Weights of a small CTC image transcriber.
Model: 32-pixel images, arch convnext, norm layernorm, depths [6, 6].
Training: soap at rate 0.0034, 17400 steps.
Data: trained on seven-segment displays showing three digits, 195000 training examples, 5.7 epochs.
Rows from block 9 of a small CTC image transcriber, named by matrix and row number. Rows with one number belong to one neuron. Each number is 128 + 32 x the weight over its row's rms, rounded and kept within 0 to 255. All counts start at 0. Numbers have three digits each. After the name is the row's rms in percent of the matrix's.
After each neuron's rows are labels from the 100 images, of 14976, where the neuron reaches its highest value: "lies over" is the class under the peak. Only what is clearly more common there than usual is listed. The data: seven-segment displays showing three digits.
# fc1: MLP up (model.blocks.9.mlp.fc1.weight, 640x160), inputs 0-159
# fc2: MLP down (model.blocks.9.mlp.fc2.weight, 160x640, transposed), outputs 0-159

fc1.5 086:130119064116173167117106118135034141060133110092162137138140138107079150165145161156152115155144156177131117129095186122090140111104103157136141184118099187098198175126113111127177105093096173152115106148141139152152148149156137165132065113211148156183111133166179105138127100103110110135079106143149094121118127089149108078137121135147144193139101193127179113160143143097128163101123125149190079123115075115102146109094094159120131208128108053124157126143119133070116171126067167
fc2.5 073:093145103100116149125134166080083113126171172155150100145120174074077122161120132096146082101126111102108123181172100091163100130166129095113137145151089117086152096086132123185075157241196166129168157148118147116130151140113149082057178146108190085133121151176138116120109112135112046167133133157133109079098093132123095156085132090172120167172094116155135096117089119152150129164102067202126156114125084123105092115119134121138133155111120164091051141141142106172100133161083144
lies over: screen

fc1.4 088:127099134134133179097190131112114129163099144146139127082147133122107141113127087119081167099109077154077122092086089176080156166134111125180153175075123169069129093124140154110105109110195151134151137161147110088161107093166134173142125078147140112104130099113165062049190182172158093114074135149134090148153133088204150160157176109109132183149133098105065130117135118073122114144074194180115130142140111077126073120094116110120097176129149115180073135143122111096109147141157161
fc2.4 078:150159062141204114172123152167085097090133105068092120157111125073105133107172193136124104062141101086153148095109163148113090151059165144122091072114152131143131137102084061159117129127149186125161141104073178145095130147081111127099154109125115134143105103156120163098112190175155083140173206073106112152135186144163119177123156129117121101157173129173134153166128149183138153121111139132177131089167139149111127107128130131084115112105082119147118153056122153115109161101077059
lies over: screen

fc1.194 090:116118143088157086129079157123125189082125045144119063184104181087124145144076101124107162132088125160176172141127145172109137144138137105132119164124112166084081157132133077200107160148129105182112154140123116102187147070147073132215094112079126150102161111137131151132140127162183111139110129109158218057131103120099060099183083097102159130092183156160136091152118120125143175151143101149140102152137129140137153101151186144092164148163122128119163133103143148170156122164112103
fc2.194 083:114116126133133114158162104124181142082183131111133055129117126094139114161147119099096130112113130201109132150141091116199127152091096198130091148140058079078122158168114078162166107152110082149153164115112159112124136241113140150147136137154079148138124117082102161149141146067148151115147154173085075113117069141093154132106137177051057106127133104130088160128139091138158096146089138054149126125150111146113121184167138090098092124102140132140099171144135071059097119110126113
lies over: screen

fc1.59 106:100145088107115138171112139181146162154117078177180124212139059093172121111126130076117159093171118151148144142119133132093063136117107179143071141128116143100135179126130108136049116081204083125183133183099197088094099075119111185115133147126139088199134131140105059107082121137131136119097163106195175105141184145176123174101162124097146112166110144124071138072146148141136164118088129082111127107134138116139119102137091118095157132126169138100154156149137133107139122145196139
fc2.59 108:144176127124145153138127138122088156160151104191164145180113146084133146156131100127158133111107084109153066144095093118151188109125160132129135143137101108125130126105055141120186108102125131140123083143118145142087136159122096179079115118109176125147165011113166089085196183148117133095148114100108140109122118151145114158069162079110141188216111113140047062126134146128137117102100115135099094113116146087081093114105141142214110138135174155129112160196166108153138081146114174
lies over: surround

fc1.239 091:051143138130092231099044106133089133074112161119103053132144118116135158172193132170105097148106115148118087133092140117111112144156095211140201148073138155132105117154186150121196117119108153164091163175152148168099118123179141173093124170142187102140153138133140132123107115143131073128103145120097150158142114092163148122125077083160154140127168156092129160132090126146092154135128126126200119078082152158136128112117125138074074135124143165144101143143148072108090159142082101
fc2.239 113:127125132119112185075173094161110086137149115101123095120131160120159157095200066151096076117114107128132096115115150077074150108161146161156110142112103080125114171158035127153157177112104182125090116162169070095151124104110084154133143154115179124148097106131158105147152153145148164127136069125099208137127157132154127134112136083161090173082077145128135122076098144141094172075043113121103090184129149078167095120130139145168133138147126143095139206157181141154114104090186130
lies over: screen

fc1.229 111:158110142151131141142146111142148155130082154095148122142152126115091119174108090137098147104082139106156083095135125147138170167149116128148169127118088078126155183131130159129158172160144064157111148167136091143170136142063130115082130176104077086127192137167121083066143127097098156101116089121136168096159149147134118152133066074082066141126096079185109162133090190141092112066178112106109121152131115226110088133145108169074150122132043131132163149140101144134099092184196113
fc2.229 108:164103117136148118145089124130103117085156110076123183094111105082129150121103122070071145102119121099164169134119160101095136166164111099175103118123169075092128130194170131152172108096171086178135092117177129120101175083083138082118138121128151171109143145125102033084078084117109138140186161096128127147152051173134166094167122131060106145093081135133122128150133091106139151196115122070128124145134124099160138142133157089136229119078154116144119157141055113151136133131171095
lies over: screen

fc1.311 104:153188077100136084165027178117142139122207124153106104108157137189143079113127126116166139137077178135113132151113105119084171158139071121096166134079129198145159091069085174095127094156142151085204157146147110104159151094143059117152145149106175141124172072140130140102161128098081165128109112107153190130103135108095125144103158195162140128109129092116171114165163092163120208107125086103135101095086110105168154150110127141108172106123128095115135132168136109136133108171129146
fc2.311 110:133166061110092100120054111130164152126121142129090183140144145118159082186075190081159140125146138110128103122102153110125121118158172100119151123143150188118172132135083093188138065134119137128137176110129157141093073207122137146142133113121104127154130225082138180171152184162132113177079126140118103098114087117096091078088187159134102093048170147115107167115141158125149109124124109105120081063112118186131149126135175129104116119131157148073156097148174161115141146110067138
lies over: screen

fc1.318 080:139114106103164189143124162110131144092120098130112181145105129112168137111087063074103121148082126129170095070125130168136179124166137125127188136191159106101101156160083167198126097144156202105083142156158119153099118101107089108110178105123147158087166126137159109156159112142167148181090140149124181120105169129121097184121100120094136137152115146170190084067220180189117166064127114106122118097115100127145104090118155149050126120158140105133114153158117138077165105078105113
fc2.318 069:122124203136130086112154128136155155059140179091134115120126075095152088110079088134174133126156108125157154092179101123089102119156137133102112125105153078155057126073174159139080073094160138148152105112095148176164116187143114113119142148120112112141150134096114169174122069126095164131165096135093191093107169151144073102175117148173144137119161175127185131077097090109128128126114136159174174101129125113174137183142082121144077170124148108101203109121099161139162170191123205
lies over: surround

fc1.639 083:130165151146161101115070099133093147166172117139194125108147119121087170164106107175092143121117167117141179132109153133083055076131158088108123154108108141145097178152195135107136036130139161100134110076069142113133116057158074100099114132115120139102106100156124167089163106122162088130101097126117052141083125113145106113116123130166137125136170105133065138145080100075117162115100098155110217190161149108113195124098157137137105095151155138094134176181162142111147173117077161
fc2.639 081:094163121099111118122119098108144088110118176092103156087148113112133127168073096073168106137100124124160146130111154110119123187130129113162184121156148135134148089136067167134132110107183118092133149087115091129106095168073121168110127131126140156133071127119121137138129182126154165108114131070170098218083134125071120070192133103033151169124132124135103059163086144112122088135173132106152119107183133117081099138085034114103096104125178141180088171141158104150076162088106087
lies over: screen

fc1.538 097:124142121144073066179154156082126123144143164170122173122112147173107140137126175108153145132105151115115092097104157091109171052074160155155144180110168059128154118175084158152117123133146232158096220099124111107180178111167118113100087148119090123188134155157119140125114179082132122146108093077132174119122109117114126123180107084085108170135111125147193112162097125075115147122114138119123100072127106155162095140101077064184157165159132141145143099170126129124082147142150108
fc2.538 091:171185139145152169142135124126086116152105131087149133119134168134124185135172088143158108121089208103149171122171169106094098105134077107141126121126129150137090184175186081113093097126129091145072117158121191134139108151136127161126137151109120127130128126166104081133106137123179161011172195155149137127113116134123117071097066145200128123113160100119095074112131189091183085129134122046127134142123117134164102206136143132128106123135147141151095092142075144113154060146152084
lies over: surround

fc1.515 076:056136195133126136107177159111136146170104094097056113180125126101125125142130156077108102112126165144138143126115183159170076112122141169192106129138069173074146093157093112086073098177153138172188120056156117184084141123125100170124057162135167094112142134159145086075177068183116102161111126120150154113116175142139144136145167116105166111064161125120191141120100155086086125133147099115140127141118118172153091117093136119100124137150118172096120179161146060127115129121094167
fc2.515 058:097103148137106193113132193172066140157099155111177128093174149135122214117098142138104172148074131127089157131132137134132145139103135132110092111117075120100142069110110117165115138106115201175132117108086177115140146127099145104132155118097144124124124142117125119140075159136169104106161136143141150214107143127089192119111182194131160158098128128122123152182107101123141175106155129115146153045166108121119198145132108105193143222105168130134120171115163115132199195101187125
lies over: screen

fc1.209 111:108150109128129168187138161159121141157132068151098141221100062086131169207150104117112125074131183145116165159099113178094013127156136127139144180076145074149127116095097148171147117146138120120141122103120110116085087122159139145145078215068105155127108112124129070138116101146137112130085122146097170075118131123133046131144151133102152149133127149144143108109175099144138123127162080073136140062108156131169113110141085141101090142126151142157179151098137078156131156167105166
fc2.209 109:140084096112168112079138095101117121149161189146155135130095164198137111147100141104163105097172093102101109133094134183098126103121136160102099141152104195151108170055116108139125063150110194101192130086196109163077151126175131166127128105135143120130138090162148189111111139098137173137165070102195083127141151174136143121103122109140157133150124132151024123109119108105125142095115149153119110104181102166080050129119073110177110143139137102157130099137140149146135054149158185
lies over: surround